A small model that predicts nearness at each pixel, trained from scratch.
Model: encoder norm batchnorm, encoder widths [160, 320, 640, 1280].
Training: muon at rate 0.0016, batches of 256.
Rows from block 3 of the encoder, named by matrix and row number. Rows with one number belong to one channel. Each number is 128 + 32 x the weight over its row's rms, rounded and kept within 0 to 255. All counts start at 0. After the name is the row's rms in percent of the matrix's.
# p10: first pointwise conv (encoder.blocks.3.p1.0.weight, 160x160x1x1), inputs 0-159
# p20: second pointwise conv (encoder.blocks.3.p2.0.weight, 160x160x1x1, transposed), outputs 0-159
p10.81 105 [165  66 125 114 160 101  92 103 155 125  76 141 110  98 164 161  83 133 124 131 104 155  98 100 114 136 109 104 113 162 145 148  91 124 109  98 113 136 138 196 142 135 183 132 124 148 133 139 148  48 132 123 154  74 135  99 122 155 176 202  93  84 102 126  94 146 167 152 104 189 122 143  58  92  90 163 151 178  84 167 143 168  92  84 138 106 144 197 181 116 130 113 108 136 125 105  94 144 137  68 171 116 168 140 103 116  96  67  99 121 145  61 145 178 151 110 165 185 120 109 106 109 105 155 124 103 183 128  76 132 128 139  94 113 111  71 150  95  75 142  70  90 134 135 171 155 113 157 130 127 115 168 139 129 124  87 174  89 151  80]
p20.81 099 [106  73 106 143 126 155 125 129 138 116  57 134 117 140  91 124 238 118 101 145  63 187 146  74 142 171 107 144 154  63  99 106  98 169 150 119 122 154 100 128 128 134 114 126 141 112 154 152  94 147  72 177 134 107 154  98 119 136  70 138 165 182  83 103 104 191 133  96 156 130 114 128 119 142  78  85 106 127 159 140 121 173 119 122 198 150 111 130 122 158 110 121 131 127 156 170 103 163 205  77 180 125 142  83 142 100 132 115 157 185 168 123 145 124 127 181 136 173 121  98  96 148  98 179 123 113  90 130 130 144 155  79  76 171 134 143 141 190 143 137 114 131  99 102 156 175 130  75 106 121  86  69 161 159 183 114 142 145 132 168]
p10.82 098 [128 141 115 129  95 209 151 144 128  91 147 134 186 154 159 182 172 107 126 104 184 161 129 155 146 103 116 137 117 102 156 103 118 159 167 144 129  78 156 159  93 154  91 161 127 188 145 127 175 152 111 147 134 160 204 124 141 170 135  64 168 136 126 174 153 172 119 131 120 112 136 112  90 142  93 132 161 205 137 137 123 115 136 147 193 106 176 137  97 195 108 155 172 128 150 164 104 152 193  87 141 107 152 166 170 164  95 141 134 116 119 143 109 136 101 152 150 107 152 122 163 126 127 130 139 185 168 179 139 164 155 183 140  85 108 191 168 109 142 141 119  61 156 161 138 125 112 217 102 180 180 140 142 124  87 152 140 173 101 103]
p20.82 108 [144 122  84  97  72 211 107 101 109 151 134 157 132 178 148 118 141 132 124 100  80  51 123 148 118  93 105 189 118 118 110 140 140 134 178  98 131 145 133 103 150 121 205 136  97 153  94 109 118 107 151  80  76 166 119  85 188 140 162 146  94 142 127 138 144 191 161 105 163 101  90 157  84 116  81  94 126 105 146 176 140 129 154 166 138 120 119 121 132  65 150 148 166 113 133  63 134 122 150 176 176 176 138 119 113 115 152 114 162 125 113 156  89 133 138 120 158 112 133 131 135 121 131 144 182 143 136 129  69 125 217 171  82 121 161  64 113 170 185 119 127 105 151 156 150  81  57 126  39 149 150 112 104 121 132 168 133 149  97 103]
p10.83 097 [154 135 151 155 152  80 156 114  90 157 131  89 145 109 124  85 153  94 176 103 161 109 119  56 150 117 182 111 147 173 137 186 169  86 108 141 163 205 122 121 120 105 172 127 105  71 158 183 130 106 135 102 120  77  94  97  81 125  76 157 131 136 126 120 158 108 173 113 147 177 145 108 133 105 126 137  92 138 196  97  86 115 138  75 157 126 216 150  92  68 172  95 108 169 185 185 166 161 157 180 135 183  94 116  85 112 129 183  60 155 129 100 169 159 145 125 137 142 135 141 106 105 137 112 109 145 118 106 160 142 164 124 128 122 133 172 130 121  76  75  87 157 169 165 140  93 104 109 131 125 158 103 168 127 110  96 140 156 138 163]
p20.83 096 [107 130 163 140 167 119 114 135 161 122  86 118  91 136  62  94  76 136 105  69 158  81 118  85  96 122 168  90  98 139 149 108 138  73 159 151 144 135 108 161 161 122 150 120 115 150  75 157  88  53  95  62 133 102 151  94 182 135 136 140  89  93 101 100 119 135 123 134 116 129 137 113 109 125 123 154 179  79 130 119 178  85 117 111 185  97  85 140 121 155 110 120 122 123 141 137 153 141 139  88 163  75 137 140 105 127 145 185 140 168 146 167 192 165  72  95  79 151 121 155  92 140 133 185 167 168  78 105 138 161  91 179 130 133 148 101 147 180 147  91 107 172  98 170  89  80 141 166  72 127  94 140 175  72 151  81 107  67 102  94]
p10.84 100 [170 156 121 129 105  81 157 128 126 127 188  78 179 106 133 150 168 129  90 157 120 120 142 161  90 114 132 123 154  93 128 122 167 138  88 131 124  96 113 141 154  93 127 113 169 128 139 192 104 142 130 104 153 182 109 116 141 199 115 183  61  30  88 149 142 135 113  73 148 152  83 162 143 103 112  48 139 143 115 109 122  85 101 135 154 169 116 136 137 146 127  82 103 198 137 120 133 120 126 152 100 105 101 105 147 134 153 145 108  99 145  70 160 221 113 160 130 125 149 158 139  99 150  85 129 192 138 118  84 121 165  78 148 133 104 132 127  95 144  85 125 121 159 159 122  61 137  49 124 119 114  46  68  97  88 143 131 117 154 155]
p20.84 103 [108 193 164 131 126 154 150  91 154 121 136 117 122 142 155 150 116  94 143 130 116 138 154 143 159 198 171 130 182 148  81  83 128 149 143  72 120 118 128 169 130 116 167 144  62 160 135 115 137 161 198 163 107  45 136 103 159 125 160 119  96  99 130 107 128 110 139 178 114 120 136 175  91 113  91 145 109 183 118 169 133 130 148 123 174 113 134 122 167 120 150 137 100 154 187 130  88 141 108 124 151 144  62  81 113 128  81 185  92 125 188 160 218 152 100 181  91 104 173  94 108 204  91  90  88 157 116 127 123 148  89 154 131 110 141 108 206  96 121 114 133 164 148 102 120  98  91 130 103 159  88 128 173 137 124  75 138 124 116 191]
p10.85 104 [100 176  92  97 122 144  74  85 149 102 108 107  94 141 165 123 171 165 182 165 162 147 151 102 141  90  67 114  53 124 106  93 108 121 192  86 153 166  83 140 107 125 143  96 137 128 153 105 130 134 184 110 111 147  62 116 192  90 144 113 147  73 112 130 164 110  82 183 118 127 108 146  96  49  85 114 152 135 120 144 122 141 120 100  81 108 109 127 131 118 148 121 156 135  77  94 107 120  87  98 141 111 121 166 127 102 122 156 110 190 127 116  89 183 121 107 112 230 125 131 133 117 153 149 125  98 134  72  66  76 164 148 134 120 112 123  96  91 150 143 135 159  43 171 113 168 130  84 127 171 110 159 170  98  89 165 134 139 146 124]
p20.85 092 [113 107 139 114  68 170 123 118  98 170  78 134 169 144 135 104  82 101 137 119  98 108 151 116 139  95 123 132 174  88 106 159  88  83 135 103  52 145 132 199  50  86 126 181 110 126 119 137 131 146 129 115 101 145 153 120 116 187 117 105  99 108 123 135 124 178 135 109 115 113  97 135 166 100 119 150 117 162  87 142  93 125 154 159 143 111 143 145 175  93 162 145 141  89  75 124 186 155 127 176 150 124 126 173 125 178 151 193 116  74 130  95 119 106 144 155 118 194 142 105 134 111 125 174  96 148 163  98 149  87 152 117 171 133 182 101 170 170 149 160 115 107 165 173 188 199 145  48 187 178 138 128 103 123 125 108 133  46 118 104]
p10.86 100 [145 128 129 131 145 151 117  85 157  99 143 111 105 115  96 147 175 158 125 120 116  79  90 123 134 132 111 171 100  90 153 127 163 130 121  75 179  48  87 144 179 109 131 116 127  99 134 180  94 128 150 121  96 119 137 116 127 155 139 112 168 130 152  70 171  72 105 111 147 106 133 222  99 136 119 107 169 161 136 139 125 121 129 162 139 112 124 119 179 148 183  97 164 110 159 139 125 150 118 134 161 129 171  93 185 177 148 138 124  98 177 101  76 155 160 174 101 157  87 163 155 101  74 158 151 112 165 107 108  88 129 107 134 106 138 109 137 135 127 134 178 129 148 221  87 122 114 157 114 110  61  56 118 153 144 146 231  56 157  90]
p20.86 105 [158  53 173 100 165 183 130 151 120 107 123 119 168 146 144  96 132 111 105 106 148  63  71 135 162 144  75  55 109 146 129  83 119 105 159 138 179 224 109 146 105 120 136 173 151  99 156 142 100 130 186  77 141  79 126  77 129  74  72 154 119 137 108  96 107 139 128 158 166  56  83 180 138 134 136 102 118 128 152  58  94  92 155 141 112 124 124 118 148 140 112 139  99 140 124 110 148 117  90 134 192 153 157  90  73 110  77 173 164 148 116 143  96  90 143 161  91 119 144 143  79  83  84 110  99  95 166 125 128 115 107  69 155 133  88 139 116 122 137 131 142 140 106 134 124  90 130 169 122 111  77  74 104 125 141  71 108 155 171 163]
p10.87 090 [147  98 156 128  77 112 114 166 143  94  96 129 124 110 117 109  93  87 125 110 119 151 124 130 169 138 142  88 103 140 141 141 185 102 161 145 140  78 154  51  79 155 143 101 146  61 150 180 131 108 141 114 150 133 150  62  80  94 131 115 128 111  97 131 112 112 199 166  90 141 145 122 168 103 113 126 147 142  97  98 168 136 139 196 148 137 124 151 112 149 142 156  86 138 144 156 188 137  82 189 109 121  84 180  93 114 106 131  83 207 124 135 107 181 133 115 121  77 133 140 119  83 111  61 127 106 177 113 132 112  74 208 133 100  56  67 130  86 149 119 145 143 171  86  94 174 108 117 112 136 186 174 104 171 124 127 175 103 115 112]
p20.87 092 [130 124 141  95 167 114  80 195 131 175 141 171 203  92 117 103 140 122 122 142 155 145 102 150  60 178  93 111 104 133  98 156 169 122  98 151 140 165 170 110 158  87 145  67 122 219 150  84 160 161 134 129 112  90  98  88 162 155 165 154 127 206 115 126 153 135  79 125  67 108  96  96 139 159 119 114 121 107 125 122 125 133 114  94 106  78  82 117  81 129 103 157 109 107 180  77  79  95 122 102 160  83 184 133 112 115  87 115 154 109 146 114 134 132  90 100 134  91 147  95 122 168 127 157 182 143 134 100  66 137 141 110 162 100 181 152  85 102 128  94 147 123 105  75 214 124 141 119 129 167 146  89 102 102  99 151  73 113 141 125]
p10.88 094 [123 192 134  92 134 126 129  90  93 149 138 119 103 156  95 138 134 190 121 105 107 170 134 135 107 140 165  88 133 161 100  91  95 148 137  92 133 131 110  39 114 142 104 229 154 145 115 103 120  89  67 108  98 106  91 165 111  75 153 180 160  90 131 141 129 142 112  99 153 208 103 126 153 161 141 160  98  61  77  64 152 158  68 116 172 133 135 153 152 101 115 136 101 140 134 167 144 120 127 101 111 142 156 130  86  72  89 115  90  79 163 138 132 142 210  87 155 106  77 196 110  96 144 127 159  77 113 108 161 101 171 126 133 124  69 154 107 158 104 113 138 161 122  86 139 156 149  94 122 130 155 150 126 147 169 126 128  98 105 182]
p20.88 093 [160 135 125 114 131 107  90 159 129 122 148 108  82 127 141 202 116 137 161 166  91 140 152 143  89  84 139 179 155 137 183 147 188 106 130 154 164 151 100 123 137  49 123  86 111 118 114 150  94 127  74 144 117 108 168 157 118 121 138 121 127 144 150 106 142 178 100 152 114 138  99 128 154  72 148  70 108 107 126  81 131 179  90 109 164 144  97 172 148 126 138 101 158 127 220 177 109 130 113 113 117 106  94 111 140 148  68 140 180  94 144  62  92 118  51 123 116 100 174 124 122 118 150  81 129  96 129 140 152  97 142 124 121 192 241 102  95 130 127 145 145  77 130 108  93 136 114 159 190 197 130 138 115 161 110 138  83 141 151  76]
p10.89 097 [120  85  92 167 123 141 131  89 140  88  79 145 135 126 108 144  96  98 147 100 108 183 120  78  93 141 143 183  62 125 155 193 118 113 200  92 148 118 159 121  76 114 158 101 106 122 120 116  99 125  87  58 102  78 130 120 110  68 179 113 142 145 150 135 174 156 120 155 112  90 145 144  90 117 136 131  93 116  99 114 115 186 134 128 107 183  97 156 107 108 220 102 136 153  98 218 142 144 132  75 118 135 115 118  77 156 110 158 125 167  98 114  97 144 158 147 143 159 168  94 119  88 164 119  99  57  96 116 128 151 175 112 103 109 142 135 106 169  85  82 138 157 120 135 108 175 166 154  84 166 112  85 110 199 166 147 121 165 112 103]
p20.89 096 [ 88 123  90 166 127 140  76 128 125  93 133  33 154 109 103 144 158 151  89 127 118 174  75 113 105 136  82 131 154 179 136 121 129 131 123 147  80 177 146 102 140  91 209 133 112 129 130 109 173 150 127 141 137 122 126 110 169 122 163 126 189 144  91  93 160 112 154 161 128 153 107  42  86 155 138  73 138 120 202  99 117 133 109 114 113 190 130 164 141  61 102 134 133 162 185 193 128 108 129 155  96 107 143 168 136 119 121 158 141 129  86 132  72 176 161 156 158 150  66 155  86 113 156 144 109  90 119 115  67 103 125 128 155  62  71  88 145 124 114 115 153 132 145 125  62 109 145 105 176 146 137 139 149 142 184  79  87 152 135 114]
p10.90 103 [ 98 154 122  72 153 166 147 148 138 160 146 114 136 104 117  59 125 161 119 119  78 153  93 109 105 102 201 127 137  94 112 106 151 169 165  85  87 133 156 142 160 146  56 103 116 128  89 135  99  89 134 134 121 114 149 148 108 102 124 136 181 128  75 101 155  91 139 195  93 108 151  73 162  67  99 113 123  65 116 167 121 141 117 156  89 105 134 150  76 109 147 207 132 101 146 105 150  63 116  88 179 117 138 100 162 136 128  88 136 124 109  62 103 133 106 128  68 168 192  84 137 174 122 187 130 136 100 145 143 110 143 134 199 158  86 142 108 162 114  61 123 118 128 169 107 119 101 158 122  78 135 200  86 137  99 139 120 112 148 160]
p20.90 090 [ 98 134 101 169 133 110 114 175 147 102  88 165  84 148 109 120 118 109  40 117 175 124 152 133 110 156 147 156 145 190 108 124 160  58 107 117 157 136 127 153  84 122 141  57 154 151 105  67 120  70 138 147 153 127 129 162 107 153 195 169 131 149 158 162 125 121  99  56 145 162 117 148 160  79 154 137 107 121 216 133 122 132 100 114  99 165  69  95 123  76 132 114 162 133 130 106 119  83 162 141 118 101  96 168  85 171 103 141 144 120 109 118  82  98 125 122 198  98 120 105 114 165  70 195 119 186 127  83 164 108 131 128 114 118 143 125 111 109 131  90  96 123 138  86 163 171 180 168 137 114 160  42 128 131 130 173 130 150  99 156]
p10.91 098 [103 114 132 145 118 142 132 187 120  91  87 181  99 127  59 108 115 143 105 100 162 101 225 116 157 125 109 146 141 197 145 127 139 171 135 161 146  58 145 112 155 116 153 120 114 114 138  94 152 120 121 150 155 133  49 192  86 161 127 109 130  65 145  72 132 163 152 151  67  95 178  91 165 120 185 135 167 134  75 164 191  66 126 109 140  63 157 134  92  87 102 133  99 131 191 111 141 124 103 154 133 130 156 129 131  84 101 118 103 130 108 149 127 192 116 142 133 172 106 108 163 150 115 134 105 175 163 123  99  98  90 122 138 137 115  81 145  90 151 176 124 178 159 132  98 124 105  79 141 145 102  85 116 114  99 121 148 114 194 168]
p20.91 084 [180 114 125 164 115 180 129 145 102 122 136 168  77 192 112  73 119 109 117 130 135  65 143 118 174 152 135 166  89 157 132 119 137 125 137 157 166 128 102  74 135 127 189  44 143 101 143 106 129 118 127  78 141  73 168 120 116  84 124 130 106 150 132 136 126 124 146  63  93 190 170 132 113 155  90  85 122 129  59 165 143 161 104 125 112 128  99 134  86 100 118  86  50 181 140 145 157  68 146 104  93  92  92 133 121 179 158  99 127  92 155 186 126 100  80 121 127 135  63 153 173 115  88 140 152 103 151 125  89 186 136 179 131 144  89 140 151 126 111 155 114 162 154 149 191 107 126 113  93 156 115 118  99 178 143 203 122 131 145  80]
p10.92 109 [142  75 138 155  90 127 126  99 151 127 129 115 143  73 133 152 154 116 133 175 124 165 142 135 188 119 182 131 105 172 119  79 121 137  79  82 155 127 138 158 195 151 120 134 110 117 112 141 161 121 167 209 134 149 135  56 121 119 108 117 166  94  85 112 162 125 124 126 100  98 167 112 118  86 120  85  57 126  53  93  90 103 129 143 105 156 130 166 145 107 174 160 123 112 197 138 111 199 137 192 144  83 130  89  85 142 138 144  95 122 176 187 119 147 129 144 109 120 173  93 120 145  90 117 103 145 114 179 144 159 170  55 174 147  95 115 108 170 209 162 178 138 147 121 136 151 156 201 113 140 114 119 168  80 125 137 110 142 104 117]
p20.92 107 [133 134 154 145  98 129 174  94 134 152  61  97 110 116 130 159 166 132 126 115  98 128 113 119 170 197 113 171 160 147 108 128 136 111 176 112 101 160 143 108 102 180 148 133 119 150 167 141 122 214 136 136  98 145 115 143 181  69  99  72  98 131 136  85 141 129 155 122 184 123 114 161 139 142  97 152  96 109 148 156 160 165  70 153  75 132 126 148 152 157  88  38 122 166 150 119  91 120  63 185 135 158  99  53 110 117 164 154 197  87 145 156 182 114  80 124 133 127 158 115 161 152 158 172 174 120  95 125  96 109 104 105 144  76 140  75 131 150 114 127 144 163  99  96 105 153 131 115 134  77 157  55 107 116 137 214 111 110 112 126]
p10.93 099 [118 110 154 101  69 106 119  76 113 191  99  97  78  78 141 122  69 155  96  45 154 163 129 106 104 141 146 103 128 155 138 115  65 155 199  67 129  92 122 150 123 149  95 170  97 155 117 131  83 134 128 119 179  90 107 182 127 112  83 139 115 195 134 171 108 136 121  75 154 103 117 143 180  76 130 158 136 107  98 100 184 167  95 105 159 166 125  97 128 152 123 127 136 139 194 100 165 135 131 133 114 142 134  98 116 135  84 121  97 107 137 126 104 174 126 124 169 140 153  50 135 139  98 122 144 189 182  79  94 101 108  78 128 125 109 128 105 149 102 127  91 121  95 126 143 153 108  82 139 148 201 123 145  91 122 166 152 133 218 110]
p20.93 097 [ 72  98  98 157  84 176 132 113  77  34 113  93 104 121  85 159 100 130 144  51 157 139  96  91 172 150 146 136 129 105 140 188 132 118 112 132 118 162 124  94 145 177 151 135 187 111 184 135 132 194 178 145 104 100  77 109 136 126 157 136 126 140 124 146  86 109 136 100 162  96 136 108  84 159 101 160 163  99 181 116 160  97 158  86 135 112 143 206 125 144 123 115 130 136 156 141 111  81 119 111 108 126 107 119 194 117 133  69 104 161 142 161 125  98 146 143 127 174 122 124 158  43 142  58 101 153 130 153 116 132  88  93 189 117 155 109  89 134 129 100 139 161  93  96 178 164  95 106  95 124 185 111 109  97 153 178  97 124  80  96]
p10.94 096 [130 132  98  17 127 146 112  38 106 129 124 101 139 114 124 173 122 109 161 134 156  77  75 129  70 101 106 143 107  99 104  82 131 124 108 112 153 130 136 107 113 152 127  94 125 113  85  73 123  45 199 181 105 107 136  76 140 152 142  96 136 122 118 143  75 131 131 141 135 104 145 101 155 145 153  67  77 174 100 147 117  96 142 113  96  68 125 172 106  75 144 101 111 128  85  66 110 124 120 122 159  90  71 108 114 112 133 166  74 113 119 143 139 101 103 139  80  91 109 136 118 143  99 101 134 190  81  95 105  60 101 139 123 139  87 142  90 106 123 159 180  94 181 180 124 149 135 142  74 123 108 129 110 130 158  85 142 134 108  73]
p20.94 116 [105  85 138 131 100 140 142  93 122 106  96  81 157 103 137 186 115 191  88 139 131 114  99  92 136 116 126 108 118  98  69 106  94 178 167 128 176  85 131 126 105 148  58 151  60 151 124 141 112 153 130 110 104 132 127 106 143 140  88 156 103 114 130  90 154 142 172 126 123 155 135 114  86 167  79 173 142 135 168  88 123  96 157  81 153 161 136 146 131 129 166 150 166 139  99  90 145 193 118 151 146 155  83 119 151 172 110 111 144 138 114 147 126 142 149 119 127  87 142  99  93 135 143  98 160 213 114 139 145 106 141 108 118 121 178  90 127 220 176 148 149 188 188 122  82 124  95  89  46 130 117  27  66  85 154 145 111 160 146 135]
p10.95 099 [134 154  97 118 149 137 122 119 156 152 117 168 105 120  34  76 121 106 175 176 136 117 135 130 128 218 119 148 161 155 108 115 128 157 154  72 111 151 120  65  94 107 138 177 132  73 125 120 103 141 117 120  93 125 107 133 133 139 174 134 139  70 113 178 114  74 153  95 129 120 143 158  90 130 165 143 114 131 144  87  70 155 111 161 115 186 132 153 101 111 107 120  66 165 137 124  96  77 148 113 126 133 153 126  84 116 139 107 175 139 150 159  98 129 186  37 160  61 111 159 152  61 176 110 177 118 100 143 117  86 131  80 139 127 126  90 112 142  73  67  99  83 163 173 211  82 102 109 168 112 130 131 109 148 119 144 139 133 127 143]
p20.95 099 [141 127  74 184 164  83  99 151 101 129 111 112 100  97 131 117 173 101 148 100 137 110 126  97  83  96 192 126  96 129 143 116  78 151 118 172  90 131 156 139 108 102 149 187 114 184 103 138 107  77 130 158  94 108 183 105 135 133 114 180 107 141  82 132 104  90  98 126  92  73 119 125 141 139 147 122  72 135 151 150  77  86 140 150 103 226 130 136 166 106 123 137  73 184 105 147  98 128 143 100  87  66 139 167 132 182 135 181 129 102 146 120  98 127 157 130 119  97 126  89 150 107 185 135 156  76 114  85  68 128  77 130  81 203 145 114 173 131 108 128 196 201 152 108  97 153 144 137 112 140 141 132  77 109  81  94 147 148 136 112]
p10.96 095 [154 123 161 145 129 177 121 124 134 116  96 126 103 171 137  46 131 143 124 120 122 158 158 129 141 130 126  71 125 115 154 110 127 123 113 110 120 157 180  99 102  65 105 180 113 127 111  81 122 117 132 123 111  89 122  89 134  87 174 106  84  71 158 156 134 134 138 106 136 155 129 128 121 173  78  75 128 132  98 198 109 124 119  73 128  94 123 148 131  83 171 121 122 150 158 145 114 170 122 130  64  82  96  96 127 170  88 120 138  83 145 115  63 120 147  92 160  40 113 124  88 156 120  72 118 158 123  67 118  59  89  86 167  75 113  88 155 107 107 117 135  53  98 112 106 124 124  36 117 116 158 116 149 179 128  73  99 116  69  93]
p20.96 111 [117 136 122 198 153  96 119 137 155 117 106  69 117  64 151 137 152 118 160  93 159 125 140 127  96 115 176 183 173 116 129 114 161 121 115 136 134 123 114 186 175 131 150  92  90  78  73 143 151 182 119 117 160 143 137 101 148 141 117 173 138 136 133 119 131  68 123  60 104  90 113 183 141  92 176 169 139 115 111 127 187  84 136  32 144 117 115 147  91 119 111 121 135 124 121 150 112 112 186 130  87 121 150 111 115 142  99 149 202  62 239  91 132 107  94 111  60 102 128 184 126 126 161 120 175 162  87 131 141 113  98 155 157  88 101 135  94 150 147 138 102 114 129  78 143  95 145 117  82 154 160 123  87 117 155  96 129 149 189 143]
p10.97 094 [131 112 161 108 109  72 128 155 119 129 168 125 132  98 103  41 120 143 167 144 123 127  91 164 147  77 117 162  97 100 163 166 213  75  89 139 129  92 127 106 176 117 167 170 109  90 135 141  33 108 101 122 126 157 111  86 108 188  91 138 103  85 113 158 177 131 111 136 142 131 141 140 130 150 103 143 111 114 111 199  84  87 108 196 155 101 175 151 175 173 198 149 117 118 157  73  89 107 119  89 167 108 180  51  96 128  57  84 176 131 167 127 154 158 112 127 184 112 114 144 122 113 118 116 123 150  75 119 157 175 106 117 119 104 125 105 148 124 134 119 118 106 115 140 136 166 152  96 141 117 126 107 130 125 120  52 100  99 139 142]
p20.97 109 [190 115  99  54 174 154 106 125 113 113 149 166 104 129  87  95  81 116 133  91 126  86 109 119  91  89 111 121 115  79 136 170 104 105  83 101 144 108 103 140 184 116 129 144 118 175 168 101 106 109  90  89 166 175 117  71 164 175 125 111  87 108 139 187 136 138 111 175 118 146 148 146 174  76 192  79 142 139 104 121 129 143 164 111 148 147  87  90 126  71 137 154 158 185 112 130 138 126 112 121 147  79  89 112 188 174 216 159 109 114  89 111 180 111 116 199 135 124  85  95 148 148 126 129 162 140 140 132  95  96 144 104 111 117 119 106 163 126 125 149  87 126 108 172 121 123  85  82 180  63 123 138  73 125 170 164 132 120 130 199]
p10.98 103 [168 145 131 146 104 133 195 149 169  94 123 152 119 145  81  96 147 158  97 168 154 130 121 135 121 120 118 149 130 196 150  92 146 123 126  95 102 163  76 133 171  94 177 121 127 145 134 149 136 172 140 130 128 127 159 192 181  97 133 167 104 130 168 184 147  57 111 100  71 156 149 145 126 126  92 160 126 120  85 184 173 183 180 142 147 104 109  99 117 139 158 130 125 107  88  87 143 122 157 123 153 153 183 135 153 183 139 109  98 123 128 205 167  86 138 133 156 121  37 135 124 130 150 116 165 162 124 147 136 120 133 160 153 117  74 138 122  74 146  65 139 115 131 113 215 120 148 134 178 142 128  87 132 242 134 116 152 116 153  91]
p20.98 098 [151 134 141  99  84  84 137 148 118  94  58 116 114 141 116 143 149 134 109 196 130  61 169 163 106  89  99 146 173 111 128 105 118  90  68 118 135 100  88 129 166 129 121 127 141  93  79  95 138 136  85 137 141 126 118 159 203 119 109 129 145  81 144 139 117 135 123 136 164 119  84 117 137 161 120 193  62 138 113  89  73  99 107  60 105 105 160 180 174 112  84 108 102 176  73 121 134 138 169 148  86 172  99 136 163 148 119 186 137  85 116 112 121 217 108  70 108 158 131 113 170  93 137 111 169 139 107 177 128  83 113 128 147 178 101 159 119 121 122 122 174 101 154  99 156  79 103 127 149  76 116 157 163  67 173 128 181 140 132 161]
p10.99 104 [162  69 129  86 113 121 118 103 115 119 131 157 125 144 120 195 161 101 110  75 118 128 130 122 175 144 137  89 105 122 100 123 144 190  68 100 126 108 108 146  93 143 104 116 142 117 158 128 181  94 180 130 129 119  75 155 143 123 105 118 181 139 146 138 122 111 143 136 100 145 121 126 102 255 154 130 114 112 143 195 114 107 116 138 131 172  97  66 148 150 142 129  85 102 120 126 110 168 181 140 131 163  98 100 115  62  71 162 127 138 157 110 159 178 128 129  84 179 121 117 101 195  78 114  96 111  90 139 135 182  86  96  94 140 152 129  90 133 178 118 100 118  91 105 160 149 157 180 209 121  54  78 142  97 138 149  92 110 112 146]
p20.99 094 [210 112  49 121 109 119  43 171 105 105 109 146 146  96 151 104 134 118  81 147 138  91 113  49 110 125 117 127 112 100 141 146 166 161 146 170 122 126  98 130 142 158  64 128 126 129  54 117  96  96 130  96 166 114 144 138  92  84 125 138 101 147 117 174 105  82 166 113 130 136 142 130 114 150 171 119 109 151  98 139 126 178 111 196 151  96 102 151 138 122 161 101  84  46 111 162 167 171  59 169 140 120 103  97 158 149 146 138 115 117 136 193 139 112 115  98 121 114 137 120 158 173 145 119 130 205 152 158 138 115 125 139 107 138 151 157 130 132 151  88 154  40 153 108 157 184  90 166 104 109 112 129 113  88 135 170 150  40 115 121]
p10.100 097 [ 63 104 157 142 108 133 163 109 104 125 165  96 134 139 183 133  70  91 121 135 126 157 114 108  83  69 146  98  46 133 103 138 149 151 137 116  74 161 119 106 171 172  76 125 110 159 191 133 129 117 129 144 124 162  88 113 134 110 100  89 136 130 129 129  95  95 145  55 161 136  41 135 123  80 168  78 112 104 140 152 128 119 125 120 135  73  86  85 107 133  89 121 104 116  76  80 176 165 101 137 161 136  59 143 183  54 100 103  71 164 151 116 134 100 133  96 130 148 127  92 161 195 116  83 113 121 128 135 110 181 120 114 129 120 149 149 125 191 110  88 166  97  71 192 110 141 159 101  91 116  76 136 127 110 126 160  95 150 131 131]
p20.100 090 [151 130 105 118  91 133 210 118 162 118  70  96 108 152 146 204 144  94 206 144 128 174 158 148 114 163 105 141 109 131 148 105 129 113 221  95 108 136 106 160 111  60 120 158 161  85 106 143 120 154 110 202  88 143 100 119 156 151  61  72  75 109 112 106 136 158 122 109 145 132  64 141 128 107  91 164 172 153 167  66  73 144  96 154 150 166 184 127 188 108 117 111 152 152 154  99 196 136 124 145  68  95 157 156  82 163 149 102 159 152 143 117 141 194 166 111 123 112 119 106 101 142 131 114 121 117 117  92 143 130 119 123 103 177 129 177 129 156 165  95 121 126 118 168 152 160 150 135 126 157 134  89 156  76 177 127 152 146 116 118]
p10.101 096 [145 169 112 111 121 130 118  80 130 210 112 116 119 109 131  96 174 152 131 106 132 190 174 109 163 126 156 157 100 149 165 111 109 192  99 136 115 129 132 134 149 108 181 148  59 117  84 109  92 103 132 166 100 133 114 180 117 142 124 148 164 172 204 142 194 126 139  92 144 101 148 189 195 153  77 165 147 179 148 122 130 147 179 130  97 126 185 151  97 141 104  85 128 112 169 191 214 129  98 120 157 201 136 142 125 175 120 112 126 137 139  79 183  77 109 132 140 142 144 136  94 121 109 108 115 165 142 182 117 142 153 152  85  91 129 110 190 111 161 147  98 152 188 118 127 173 146 125 158 125 150 159 132 193 130 124 171 154 119 116]
p20.101 093 [142 132 106 131 127 143 132  70 146 120 147 166  65 126  91 138 146 104 126  92  83 131 135 135 116 106 134 134 139 107  68 131  96 173 126 121 154 110 100 151 183 146 111  69 155 155 146 126 146 152 121 178 172  67 120 113 182  91 180 115 123 124 102 188 167 148 165 106 140  62 194 138  95 154 152 148 139 120 127 112 116 146  96 118 178 131 173 129 114  48 119 153 135 198 133 156 111 130 156 139 139  81  95 121  91  69 146 100 134  34 164  64  99 147  65 144  67 158 151 107 105 145 167 104  92  97 159  92 129 148  74 159  63  97 129  90 161 149 166 193 153 100 114 108 136 114  97 145 138 139 162 122  90 119 124  69 102 102 135 124]
p10.102 107 [102 123 100  80 138 121  94 140 172  70 113 123 153 137 135 189 114 141 147 107  66 208 112 131 169 184  66 163 143 151 150 157 122 108 138  64 153 100 137 197 168 172 119 127 172  93  99 139 127  67 154 132 127 123 158 203 136 162 130 166 107 137 137 135 126 102  97 122 139 114  89  86  73 172 121  98 149 159 120 131 131  77 110 158 105  95 145  89 113 122 144 104 154 145 143 120 103 130 151 186 156 131 136  59 124 105 113 180 103 119 124 106 110 157  98 129  84 135 138 123 162 152 120 169 159  77 128 137 131 145  69 108  81 115 124 129 102 133 151  20 170  81 121  98 147 176 175 171 138 182  97  76  86  98 138 102 105 109 156 160]
p20.102 099 [163 218 147  89 124 105  93 103  77 143 107 131  96 107 170  83  93 114  53 143 145  94 150 134 133 140 142 184 135 142 129 110 106 127 168 102 118  95  86 157  53  97 130 102  89 156 100  91 161 147 138 194 138 123 153 102 194 133  75 118  56 136 119 109  99 166 120 132 140  66 178 102 136 130 188 150 171  97 115 180 147 186  90  77  71 139 120 160 153 165  84 137 127 116  97 121 138  94 153 138 177 122 166 139 126 174 147 145  83 176 137 174  89 130  95 100 125 155 141 104 121 159 162 115 155 152 117 109 135 114 139  69 118 135 111 171 111 129 175  79 152 128 110  97  39 167 120  97  97 114 130 151 143 157 112 124 146 103 158 151]